Rows from block 3 of a small segmentation model, named by matrix and row number. Rows with one number belong to one neuron. Each number is 500 + 25 x the weight over its row's rms, rounded and kept within 0 to 999. All counts start at 0. Numbers have three digits each.
Before each neuron's rows are labels from the 100 images, of 14848, where the neuron reaches its largest size: "top examples" is what is common among them. Only what is clearly more common there than usual is listed. The data: rendered scenes of toy objects such as cars, trees, mugs and chairs.
# u: gMLP up (value half) (model.blocks.3.mixer.u.weight, 384x128), inputs 64-127
# v: gMLP up (gate half) (model.blocks.3.mixer.v.weight, 384x128), inputs 64-127
# out: gMLP down (model.blocks.3.mixer.out.weight, 128x384, transposed), outputs 64-127

top examples: umbrella; largest object: umbrella
u.5:493476490534504509532476521560483469478506514510534510537555456477560515481509537477483479488511533501527554531500475519498483500502523528487530506495518512441486537483477495521487451543478463
v.5:497480472509501491531477534473518544462491484512459519499501483491494475463488518482505520470497503543495515452454517473530509471474484501517473470477489523532528507466479448492479513510497480
out.5:523495509479527534479479520452533476539517475520436496476485525530482479474490480508486511510527503499490520464516482495505476512468499487518525481519517484470499493521499485518474506467454474

top examples: flower; ladder; largest object: flower
u.238:486514488459525500504516491477472497521516491528483463498496497505526529505508485478447498547486543484498492498508461517570513482495530505513462471492547500468475518473516525522466478533493417
v.238:490455493490543534524486450546478481493480517513475512476503471499482490512516522485491473528502516481459527538521461486505526514459518528484535475511493515506491520491476482467478546502543507
out.238:468469493506452502510504528518483510451460480507549524478489498510477490434516503497512483523521450477518500520563520509501500496483490477513488502475528502469498471533505519484498529495480567

top examples: white object
u.217:468500525508523495482482474521510486530534506499478503467521512477453488520492474480481475470499507509494536460516505484517505560515519499469510511513523463511550521520502466493543466567474479
v.217:509541506525468539481472556498507505498509508488467540529488507484490494480536508530466491505475510478502490489567528526489459479519522446570502527530480514535499508521449484503482504500480469
out.217:532501518511488479519438525512500483492510485516496510526505486478489472485532476488516517494474479513456500483469471486495515487526522532507457477534458525487474477495539500556516458517512511

top examples: count: three
u.247:555512478518465506451475486543442549489518492515496472508467505508494482526482496505545482477476508494486481491491469523507523511463510457496501498481487522511547542503528491501484507483493500
v.247:502498502473471500504515500500479462511504478490518493532502489541453466506493492449474508548511503506511454521478532505511499505510463505508431542543526511467530494527541493503481489506480457
out.247:506527541512537488497521495471517481480559546504492499496531525491525492515536498510459508474455497523512492488537470524478450480474468490511495546458516501462450484495464480483501493536461491

top examples: light from behind the scene
u.10:539519542511435493512519537512505513505469534483477499504505515489488463531533501530523489494483497464517480490522505560486519479452498475490528474491491517512511511532501476479502473484506513
v.10:471468517517486520547479508522484472516494450488488492475520536521476496481455503489450495547529510503459502571483470476533511463443472459494483488474493542486537497453487517510553541472522510
out.10:497466478466491503481482435488532471529519509493518482482523510489496530494471507502516463495471491497494568482478527493502541542528515482468435527532504481524485484486483486516500495522530512

top examples: flower
u.264:484522549508500483497535475510449497517492518521532474455472522501497508498490502504520545479498486525497504480454517521498524512536434471470499486474501526557501450476538502457511468523525537
v.264:494475484506483516484501512500514484508529469499474488503550529483501489515473498473459480523505506521526521568463506504519442470511430458525512490511510519496479529505523545498529455496499538
out.264:463528475443511515490474462494473473566483534509480477480522513528510526531548493543500469501466459495531497494515544511483490513431509510512507505497525516506473540534531504498511523487514487

top examples: umbrella; largest object: umbrella
u.281:494440506509467486523519478553567504492495461536506521509506487516500522447464498487483484509517489443520488497513488475562487506492522488519502502547485502495487523477480499505534484572499490
v.281:494471481480501514497509523493483473501476487502479500506539498473491492456483517504512514489479493544531505460466503476472502486545495560492471515503541493508496537495484524486466499480508483
out.281:497509490446506472514518548463471482497498476509495490436495468524520484503436461522523504503503509501497517535475527470499530520487543498530522515485465455490485469478510481506535492506437473

top examples: white object; its colour: white
u.44:491519455523502461522504510547535458498552524473522529476475499488472524491519474479548498498472504493496502480506519524497525488468465505511506516531546491503483527471495494509475504517479517
v.44:503479456515524498508507466518520473487535498492494547517462527528494518452462515466507531535480535478481514486514543472514503509486457481491484501512522480514487507497540542472470504511501521
out.44:509483541472477518544506486498525477480510508533486529466510489449515506482501531467489507485506486511524516500441521489519504529543482513484501547494453487531549464543515488522491526507546505

top examples: umbrella
u.37:464487475497512497534518521489507478524506489469484496499488452480469489434492532532499523516500507519517478502515503491517509550525529486497471500499538472502437494493520520490481430501500461
v.37:506469491479483476512506513488512486541459456541539523510475476531484523514477482474518518494493481483506496497489514470522518517487496525505469531464508517451513487474504518484478534524525519
out.37:488520490459455522475547532511457498511479510489477527487529515514494490557493515480502494518513446503525567524517498478522467442487482510461511498504519522465508472550532497495502512516514517

top examples: count: three
u.381:497491487459567539516490482486475465512537545548516507488501570487500500475475468493530516510507500531484491471485463514509518501475531523488491489486493451510512435511500534518541508503502514
v.381:482540481562503479456504553507447497505464538531444506508493508502489463494504500484537497494508501549497520471506493500499488534476498488508513516553469515554522522515462516515500492473535481
out.381:522499535477521513520443477496467476488484500496506462499489472447510563542513507483516474479519523459494513501521524479507468511511496498496506519544473518547439537523509474525482517506469430

top examples: flower; largest object: flower
u.133:476476502536497524517522440522484531454451506517480491484475481508506520540546500479463499489473492506515525538513499462508522512446518508535502510529490472524551501496486492498465547506535499
v.133:451529455506499476523520509500499519517497532521519487475516495502476491524496490502485557548538468499512500553491500474471511519490496497518491463512454509508490498517504480531478488479537498
out.133:456499451537519486558496451541506471486476485529504475515502447512496483473488517520506470494519508459477508494519526522524497493485529520509524484529481485446485548530485492481518504518448509

top examples: umbrella
u.173:504503508529482504454495496484502488512495518463463488516454552492508467520484498499553488523507498515482478517487473519512527512475476437466530472475532539501519483509511504490491499485511516
v.173:483537520487529521525496456502450499515482476541484486465475477528483509519505510522512490515507522521474505461473480491469484501540467486469500515485521498497534515547500481500460483532512503
out.173:526519539466550467530509455510512483530479483484491499523542498501511455497523488505475524536495507506514469494536483487529459493490521501507482523487481495481453514568492496478476491489502455

top examples: umbrella; largest object: umbrella; lamp
u.279:532533496529488507495524533473545533519488506483479493483513526510473503506509468509518531456536501518485486489531524498471497545539531478540476482504475481498538471496508479494489522493517465
v.279:445503506510544508497484479512514456491476518488464450470535495542497490514488562486527503517522526534479501502486493500478495518542494512471481469523452511502506488472489490506514506457517516
out.279:513461549463540497511512478504483516519518467512514518455503440476538521450520532526515510552482488491500519503507478463495495464505484541495494498495476499464519487504464460519533496484501492

top examples: light from behind the scene
u.245:474500513506533509474491450505492554527513507544495463496530448518510498514518524463461526495510498519504530541491537477522482526517506501494498482485538453480513538524488485459505473476514502
v.245:492539509509484531488528476457457487464459519536505530484479511534481548507508548474501515520494524480497505489519522491507497490489447486496537514502504499515499519513509448474539486455540496
out.245:565527510481488515526560515513529487506480499501459490508471533504493467514481483500494485514531490485456517499506529500503440510513494530477461518484453511527486482515547511504501534505473488

top examples: count: three
u.31:473506479530500523501489488520502517504486541481460514462490508499469519464475526516484523543527522479495457468541533478539481489536415491480490447520470524512520525508492518537521489510520531
v.31:513540505556468500447485548503486463504503506516464498519456492492498486485544510490509476512476511528529508459524505530476479525497557503536486573516510494543490500490484485455507491479475467
out.31:547557475495524513510507479448511462518524493511503512527483525487448476528506501481507499495544504491462463497510464507518465523541491498501504489510482461455488510504506472507550455465461477

top examples: lamp; tree; largest object: lamp
u.203:508559510484501473527476513531525481461499495461519520494513470537515481470477462541492497502519486488482500476498520515483501497453484513476498490511447442512515502523513503514527492487515528
v.203:458526517535521494483510497484498504530526513512466481493543498513486534516485522494562538537473463465470547481503487487474514513527440550488470484513477514543510480492468475483484520495509506
out.203:496471494519498517465533468480478504507475519515484492498485534480480510541496526492481499480497490514526489517507489478493500497529486523513495525490543566485466484489500475480469518517535501

top examples: count: three
u.379:489517520504516487503513504490443499509527549518490465480515582463502488470476462516505535509542531523489486491511500503483484474524478492495514505531468483507522470542481472499569485481519546
v.379:467510467508551531469500488510456475483505510526456488501532496507494471510483515509514501504473512536525486494496488478518480516509463524489522503505531479537495513501489505538456490508456446
out.379:480478508510535494478492491514473512474516504423488513547522539507486519540530526498498496534527512479519472459489503510475482488472514485480536482516486535511495490527506552485456500497510462

top examples: umbrella
u.277:479473448525510489504448492472525512461534478506503555517505480500494474493534516538505502514456494512502467515494508508510496501511502517505516537522524498521540536541485532522476479499512487
v.277:499498484440474531489496501531485484472490552525493484487497450491552511484503522502509497506539528496499487510513477508521522476489506485491535498453501521540483471427504488460500491498475486
out.277:503513485480570558451497494504535453534532498500541497541466464459509541477464488477509476506477487497506509451515510510492498480478515466522520505476499498477525489454520476489519497479498490

top examples: count: three; green object
u.174:476537496511569481529498492451455477492541525504452450482530509486453498504485517501539517480493517509496527511452529490508537523516531511481502485488471524486538509527516516440511496493506488
v.174:468475487498489490536465466548488524558483529548504507482508484523486505474517506528501507527485442474528495549480489498505500508517487490468536484504505454505468485509504466508535438496513552
out.174:491469498538515453517510501505482512475475525477560538441516497511510481500516506530504465540542458511520474466500484541472482473489433475507524493505501516473443536479506468472520534495483507

top examples: white object; its colour: white; dumbbell
u.215:493488509545504513508496450472515536471508477511489551527496491493463523513511486522508513544485505555475500511509508532478456489499522527507509516531495466513477477459480523524469523493482535
v.215:504506514509511498463500505550481502523474509464538482483500532480495492466482530505533511522531491471541492498516468446515488518496517471473501475524511480516519537546495519479466446540486524
out.215:508526488529488497486499491488496487538529474523479476547516495510502479499503516469526483470481503466487512486449515476553493518460469478477495549501477484520443513463529484484494483501498509

top examples: lamp; umbrella
u.160:440482517513522543514519474509496536511508542468497491505518481525498536489497532537487485488467533515544504503483489481497482510518506504483505473493553500507467547481513484465498460495513504
v.160:532480492472495461479472546471456491487471476492487457487501480499529481527507476516465552508512521526514516478513523494460520454493520479529526492492502538510494481530468538479547476485541536
out.160:561468538513476538479514447516504474526498506547499522489504509494500499464474481487506527533487488483491518496467500510509515524517494505468541513473508510451479487508544506536490481494508497

top examples: light from behind the scene; hammer; ladder
u.61:456493482537524496475507455537454512499492561522492458509513475520502515499475526520513478482491512552495484492462517480508515518525504496475492466467485505537427463518481521475481475481519534
v.61:508516477507462513473518478522502529531467529501526507477521469502505499488508475476472476471473478478550530516504505504489516493466540476520523533517505490534481461490481450518530477528498499
out.61:517508461479487482501507487484511516514484458466530555446483508501531473535548509530489515479492507485530453532454507513525507514498479485508527491579495468455502535502534489495476527540459524

top examples: ladder
u.130:505497474515553535514477495528504480481483482522539480507443513478509551531499496525494510521507458481497508454485492504467510478466529437482546469480477492489475497505488485487488512504476512
v.130:483510539525502509471513481487493505490503461496518491441504509502489511517499493460506499490493510478522510504506521466474493529537526524455457498522518468474504516506483497515486523476506492
out.130:518480491488450482474512478537525539481514560473502532472533493543480412446491492461539480481520520482525513527520495513484481506551458517536467498497519506532494477483458492508475489534497534

top examples: light from behind the scene
u.129:513511517511482490462501526540497507498520503522485436514470534479521469516561508520503490493510483464513472476537510566498522526468511464528497561475515478502487500528508498477485489515480455
v.129:524520513494459504477486511484469525483512563516506492518486530528501505514534518463526483517460482463494484522517523536482490462549474509476527486501495508538490454492474435477497473516537508
out.129:538522544528482487504539456488512501468450458477505484486478496490507473517484533508556477521530526510468507490547479492541489493493498491455520509554480511533543522516511491484486455501506507

top examples: light from behind the scene
u.300:524513502499513513499515520535481520533517506535514487467511514493484476497478460454456517469476523489506530490491543539495509519483518496488468512451445476464487487517533499488529452507514488
v.300:479555492539493482511501487491478482505465535511507565523503496525511491522511523487520518521513498516538460500486523550527476474512485449514508489525481518526529484495468477491488479507501535
out.300:517497479534525437544521550512479498475505508449501502522445478498468462485496533453539479536508534528457520486524485468534508498484496494487551492532512526494545486514542504508481507486500468

top examples: umbrella; lamp; largest object: umbrella
u.193:460486521478513489514527514477456523491484526524510458440506469495473477497494496522500520484514495517512563509503556490492564522509523479501485445490500512485505515480496510431513489538475484
v.193:508490473517511458495469484590471477520518544498546489539489489500474498484508510513501488512547496482493505528475426522516492542461509492485493502501480518456488523528505505515499517525459502
out.193:483507504470499497510526490547504486485478445491516524542494487489526524451472516486522472490477434473497506490456479502508476477539480565491498511525534497516539476489496481544516530459530505